{
  "norm": "batchnorm",
  "depths": [3, 6, 3],
  "learning_rate": 0.0011,
  "precondition_frequency": 32,
  "final_lr_fraction": 0
}
Rows from block 2, named by matrix and row number. Rows with one number belong to one channel. Each number is 500 + 50 x the weight over its row's rms, rounded and kept within 0 to 999. All counts start at 0. Numbers have three digits each. After the name is the row's rms in percent of the matrix's.
# convs0: expand pointwise conv (model.blocks.2.convs.0.weight, 512x128x1), inputs 96-127
# convs2: project pointwise conv (model.blocks.2.convs.2.weight, 128x512x1, transposed), outputs 96-127
convs0.378 052:512567571449555504361592589475411488485476516509509517513528465475496482457496416527486524520381
convs2.378 053:459639496503433511565587440483570458518406371565531515520491525584475497471462386439532548518481
convs0.379 108:440551493506521489513473561397476460467526499449537588542537474516403524482462518416471536487486
convs2.379 131:537426579508472371525490577551458485441495494494451555477499459405451519498548479620596532500519
convs0.380 126:538553519528452489459464460388483488414566387541533428558496505429469469516467427462512473498528
convs2.380 136:489485574426563460559479540449532505572486526387439454473503455539573477524529474503465490463443
convs0.381 106:558473445480499574472551411585487500472533504584454478493553395466458496561463510465360432396450
convs2.381 100:529499524476543465542539551592456562552593476470535571575571458491597509403519406438536553484468
convs0.382 101:532539543409461478481446588458537483539521484577567493427480559550464450451563475430484465475503
convs2.382 097:428535486455490422473474458416503421460530539469492454533587437497491463518501406504436434474430
convs0.383 111:454447489522460571596545493444542530439507449506488518454428451509573536445506371519373530460455
convs2.383 117:495563544460465491599555574533574540442598454481554482392449524476507528528568529491460532506448
convs0.384 048:550555449509471482509555499543446452548522413587503403567445459526453513530516536547421490430513
convs2.384 041:516523521508443489443441427473450524534459519560469522498536503545629462444486511494523512477599
convs0.385 104:402453513410478507457529594451487426494533466488523402495548584493480422486387557547554528530565
convs2.385 092:474521497486465497485490487494558370464529442615493426486502520563553508466503497453456504517449
convs0.386 109:459564523492447589560544568534426521472519485482487522510445513531608519565556466515496500515534
convs2.386 105:513525525466509460530469520513530484482372538467549488432524533582520439517489504539449548445466
convs0.387 044:525507578544547536551477521499469549529444490532403454463569585471624465506412507451439558550547
convs2.387 038:540501459638434534613529431532563453484424514492471423532501541521481560449546480491478452529543
convs0.388 115:473572473590501549541452464576472469505442513526514500462504451501472476578593430547492423507502
convs2.388 106:438458458419505511452467434585517612568570593467558569509525577499513470537529516408493530467484
convs0.389 107:580504543430430524466470483476596535516509409608469458558547571551540454572469497508563495465481
convs2.389 109:454476444503578538564534481465544531485495574458546398430439524478423420455574460543494500555484
convs0.390 111:558440484414526506538497487468506476457420500557582439494484486443487482424410483546534482554481
convs2.390 104:493438504456506482471563520413494552556424557556476508445458506512438468487525603497500496476480
convs0.391 036:523507406475528511522525411473488447492550491482461480556509544556532470520606484472480516435512
convs2.391 034:515416480482589498476432414482539555516380478417501523474477445525460581440415414487466481522443
convs0.392 047:466544515529546491486611483454451579579550522527567551597538478553487507507565490424513541532418
convs2.392 040:478466520454550505488463506557479469533425504511435520530495484531553521615437488513443480529406
convs0.393 095:497437442458565475502439425446373507473397476520417534478596511495534530490439483508547401516429
convs2.393 095:452473546422527509511461537462432552549458505466475437512582439508516464437589487471451503484422
convs0.394 131:454548523515465477570556552481511486569507485604528403485421522462536568588544522475522468530488
convs2.394 115:534480553498513437501473513422548459576552538527616471414441477576488546454521540465518523485441
convs0.395 017:456604440548522536618564536497469477504546517606503556539441483493463481493525527481481465451472
convs2.395 014:501461516539444479471463507524496473462522451603561428470473525544493596522462490422436482530525
convs0.396 063:563477499505422504545627382487492384432480481525489531578517472587455542624482539488542490436497
convs2.396 054:451386519453531442526463480570539510514454452392473511443510481537406452577519537518474561479444
convs0.397 097:564556488504487505534546464568454497503524483450494561515503440498563522465534569462500471578459
convs2.397 104:431445514470466501396569485530419541408499541513474495444494560455543524579606493525499505458469
convs0.398 142:497545490454483518457462496472482515536541481540518467576532533461482573526479450595428563492498
convs2.398 155:525563490501395576525470546484553493506481516484517473449560476495398559439492541487512462513546
convs0.399 119:476508511451402436480555493477486442449430531487507424465479500559508509617559536560456535460494
convs2.399 104:596494534455440440525496493487520446550475441475476500531536443523487514570524534470484461503510
convs0.400 080:510449486468444534525498428508461401463479537521550490522528422565487557501462513535468488462462
convs2.400 062:472454477566465506579444468537490494468538543502520441478465418480516492475405389543479487488497
convs0.401 102:494532498417517522526570421569443569524481447510533543498521557468498496536452460504538537546524
convs2.401 106:572533498466515567465553496507506517501492530580528494465495450492464459516550515511465515549499
convs0.402 101:435551452428529461467507556557571524490484419495534545443519449492534480502506608581500538470463
convs2.402 101:483466515493517464552391519475523585458564502518549434532562489484453564414507531531484564517541
convs0.403 115:497473483479563561563466479479425520525576514503412558488491439439435471550481431481452493478514
convs2.403 097:425560509495589485476471532485559524407480536529443521417498536521480473586460528420515530452504
convs0.404 171:509439500539529538486547571466532564465502498542604518480572469487642500487489479526508539436536
convs2.404 143:471500456570411511452555528438521485395509550568508486487453461465565429467489476535512517528528
convs0.405 013:520494455519504503490492449582529451488477486546573482592478481533424506505440382530423468413496
convs2.405 011:513497497516517505499440511512575470504564482526534504499545586514502508535525450527474549472456
convs0.406 090:499443429535553456465469526522525489491563564529607385564559542493550414488537480493559528474491
convs2.406 092:513538540483460524517515511465460546473562488478465361463563492468548372486475501511443517592541
convs0.407 118:470482538512527527508475582518456548491497520605468540526454437447548511481472463497600539509423
convs2.407 101:503504464575547439576583507448556568495449579475530493515423446566488505526399551518438479480551
convs0.408 104:589465501547503543461551475629434437598483456503548511473389456490445502551520456517534433460484
convs2.408 112:674486517465546525503478523511510503575566568525512500404578546501517459492461474492402448570470
convs0.409 099:488458496559432485559427474482529508492525523457536382505513482470526477492567516541521433521494
convs2.409 096:448483502508436602533447519523461532386534531493536539505457527413398464541511565443492602456539
convs0.410 106:504475523633543464526578548491462487458509432588500471409552618466489447522476504501528439481557
convs2.410 117:491507449564542528585490505472442542537544462475471516482614525517583568463586441473515522485529
convs0.411 108:544522528518578583568559551523456521540464422439493474512481515521546519401505557456513467515521
convs2.411 108:530424482502417471446484405474574498569482477481571498609519546465524513512516536506440513519483
convs0.412 099:525509388378545508514553577510457498602523551494451466485504559482418550544554517580571521554556
convs2.412 100:510464428464439448520400511422516528496457501539520563497476417529508484528509510526450560524528
convs0.413 121:493527440538522443485514578426515516625465523543504575563439500533550460352512375455474560528493
convs2.413 110:489446533547433489548546508494466438559485483456494470532524481462454555496540490554485507489463
convs0.414 128:512461469451482496497463524486595498380541460447433553520421557520483460484539508579537449472536
convs2.414 120:547503443531459489464527481510570546503614436595494461495447509474472533536406505467509454463608
convs0.415 128:484494467449499447521491498533522442497443471518408465511600467476410581538507494505475408539530
convs2.415 124:505490476510563510518568372502496542455492472519417480495555479488446539530436508489603497494554
convs0.416 045:459630532429524442536463496532557465495494494500538470464519453602426500449446533438527492578408
convs2.416 038:454456545461485549538562492503447495516493451517480504523536488473530590423509499532452559483512
convs0.417 110:485533517531480558474520382530484494510495512429457518594495506581409492521464467517482484541424
convs2.417 108:475509538457460468501433534437439532559407461576482504502417456481479485473447472524458570451477
convs0.418 104:515526506503486649491512447480601472524579576464612491468581486542496482477567480425477468471490
convs2.418 112:583493547485483526436490526468374546596530494481506551514436513455422453624560456489565495510450
convs0.419 023:481415511509441493533486475589499423511500548511554506587458562542464555533530525601479526484548
convs2.419 020:413445460485491434469545462478510431486559489428517508371481571473540515471429535530514452469471
convs0.420 103:487459518482388472502480497389572472558449523445493483467513500467380488515471437562546553513535
convs2.420 095:469584482451478540539574603484469509464538441545523388495531388439456553409444478439557571531500
convs0.421 123:511412468490537502588494467506500486432398555508483483413427447526578441439514489472531457537496
convs2.421 114:428530520496495503469490589435529500509547574482405515514352562419414480556504520550493560480460
convs0.422 103:518488573515465518511520473549546442402503423597474547467438497427457532498535504589574472487482
convs2.422 100:495475596474523437494622570604535531535517454509486444526478518597491636467437506419528521409566
convs0.423 024:458492527496479522456427532551579487525531510563512440504512400553438474503459548554497545471530
convs2.423 027:434454487541565529404469385498520585521471490463557394532485507481538514514460503469497484515559
convs0.424 106:434489496494502522474528474538524468524509493623474456598452442420449494529480442515526511525481
convs2.424 107:430556477566555464499544555480516534515430531447487572475497523438545434450604446537557481563547
convs0.425 093:473593500509478488570468498512471451445413480603444453480457469499449483464515491551548494398411
convs2.425 104:542433640584498472499434478542551519507521495442522473497570396499466531525519490503464525584565
convs0.426 122:511522573494409435535571474549422461461456502525542531461488483523370566458583451505519520484503
convs2.426 117:511394464513516561598449481468563471544464509480496425610511488432469500442466515597453517441579
convs0.427 035:554429512478560563541615423552484500562411578456460550482494551507527516498482560557421579513612
convs2.427 035:522531439536583441432540528494522454518460493566420462507436564545502529545542514483545444461553
convs0.428 125:490455527560439417535479536586438456528516492525457411515483453459435395555523539478557430616456
convs2.428 121:526444475550450508463536523459503562516517517514452540522665545428445421451547543470561475543582
convs0.429 086:496451545478551436475529422535502508554551472437479466571432487576465447528495484458465518487573
convs2.429 097:568513514581431482528511533476492368502502431486490641502480595507550542520478497592496426502444
convs0.430 151:531553504424425445454444444496514466595376409526533396548540628574432469467475570525497462518498
convs2.430 125:432480422522484540377526560508519438535529620510496511475537537459542516388472504495537511460524
convs0.431 109:436494539478419405507508528479402595495483501431477429411486492465471527421471516444515516485500
convs2.431 112:365519404537445516470550453528594448502568478455473548416495496426499525549609535607531552523565
convs0.432 112:522455447534540509453459484555512484493475561421562467447639549449495581495518397463584497371472
convs2.432 105:580525566420464517471447543504555499471528582570531523546459469416412549581508569562507504473530
convs0.433 092:467481484431445569477569500538463462412440613498523537461433555513531492495496498534558544416462
convs2.433 100:456484438627468518519484380404517510543464554536572582493448537550471519455469519504468530525482
convs0.434 100:520460460448440494500435519560485618471545515514578459552486575486478567507493517501417562466506
convs2.434 110:461551545470480507521567479485463533541444477517468511450460485539561511586557612648476341427620
convs0.435 130:551498506552483472494607574529551506526483435556459558443488514508415518569533581453459476506611
convs2.435 129:482541472480614538450469451567457508362551570531522519449550529497551486548409457445550527526559
convs0.436 106:511507490424467485522519476523408466373566585480519558533514461551438589544482542500527519482478
convs2.436 104:544574464449531520514567536536462481538490468553453641455523609485481484414380477596564486460461
convs0.437 100:531542571442511593473493537509567549518555556520513598422515545505555437547491564464487547536443
convs2.437 101:467471519424474567449578533499464443543467356535489556437434516480561443477510551546496529496455
convs0.438 060:456518449602560496467442498500424611432510477518440401466428534509402536483522527507459535457467
convs2.438 055:497527572414516451516442434449528514489565509446458619555470505411539454469443539564529503516506
convs0.439 116:517538568496499482460492412548499501426436466592446511480537509490446543489478402523507577483533
convs2.439 110:465461614511485428493493539557491511453543523473454409500462482522443580521581500439519564481488
convs0.440 115:485503505547432477549432500572410483461553509498496482496484467503503570503430525517446540564494
convs2.440 106:568395471500517477606458448405459471491481570574463467538466551518492455457492529459470539520515
convs0.441 093:501463478452464502561479407466469470444503504570459408471542497490529554551548582554431488484469
convs2.441 096:467504440475463531472498430422542563424537486492495455562585540492448577541520502524451467447531
convs0.442 124:495522503526399447512426444578509527438467582539453502495565396501488507454500421527532549452518
convs2.442 134:452458444491478555367469469584450556495428520465552479526577485511344562508453446505462486535409
convs0.443 108:515471456506482478545465434539507496501442566483488480439589467585478533471445458503575461537472
convs2.443 097:533572446568475518515470496420442526418442513498512467510541429460482463475523489453489414519508
convs0.444 053:543504445487599592473637571498425495503533495466494509455597538473499531496529542458436510503499
convs2.444 049:422451478557582489451403510477439428574510530549463505556445497488580557507579511553470549491491
convs0.445 113:442456445437564536489509563523471484559611460527488484468463543518504492536528492519486427418420
convs2.445 115:574488536548445523509433460521497540491477520509577464527369483523521541458454484410490420519514
convs0.446 080:499517561452424481534446489431510485527537463493561532586397463501506510528519496505506503554559
convs2.446 092:508515460552477451501454394396594458545465451575540459473587494449459571480434473499518488465418
convs0.447 026:416491490512556503422544389552544453422451528545470545552467543497501436536475484577476438528568
convs2.447 021:451514578467592542518475448498497536573501498499547524390543427556527527488474460520488436483524
convs0.448 102:520628535555603596453510440484520458536493491551399590556502426432509560520505461440480586525459
convs2.448 098:592583558527441471528447552419432538499465447460573446570518499436518609576472513573426513478621
convs0.449 084:458521489465550460487437418534587511595466524459473461469573508482434399556470555470563512427529
convs2.449 102:412516475532550441439505511590523490536452541413429494494476449534539457496475509530487511490564
convs0.450 124:471475515523461511451392473490483567597575526467574512514494453439474409533472472521515477519432
convs2.450 141:574497515470526471528546552510551448542597499489617475525555488508503445415565541441575513538516
convs0.451 118:528454536592513490581499458478504482547499531536506473504509486502424422417427517480479508513445
convs2.451 107:487444551534564526500459417470473495509590443470543427501496477553521581485614409563457477484468
convs0.452 017:493516515455569568561518628456565505525544487554515492398507483496622445486522535400487567597453
convs2.452 013:482502498459430527532487540487643592489540475503550511474470538446539504493478517481454445568533
convs0.453 007:512536505474484549441505621515564513507436526501500509539440437566501598588509515499431445500594
convs2.453 007:493490469503559625468495506453511502443483463514471457511534501542496465537436551429512538465458
convs0.454 032:530519409545474500430527504478597529454525475536435512558443548523535438497508481432473502492500
convs2.454 027:491514447601604504476601493493541572475389347508520491485488560498513529440514548600478460426524
convs0.455 103:488456472409435483565553522590531425501537517470549563547571594520472503496494436462562543442564
convs2.455 106:472525412585546462456499508567544469512488447569496522458536538570562509530523544500479511483457
convs0.456 100:623506453626515485481529477408549516440498523486494548580498481421527547470506504496490448519516
convs2.456 096:542486470483444497479583548484486541470521485591559424515475548470440427523435618426451529510552
convs0.457 111:574534547454528539359527526446565552499431445526491537443531411516466568468520567484490464413482
convs2.457 112:456412505471556552458459494466559491528506570519478498560436537360530571559559440525511507475576
convs0.458 126:565526491491496451473498572438546559520456508538394475406586445552526509517433560506547493478426
convs2.458 147:422529540429533484488486488511533503546533468557488632484465470486508494410435455553551493424496
convs0.459 122:459444514591504573531469570510521390478591515529534449558559504462463480484504559531568447450490
convs2.459 131:570442480522546464529410529531482494491597526541534554489518426523541502467484522542503428450501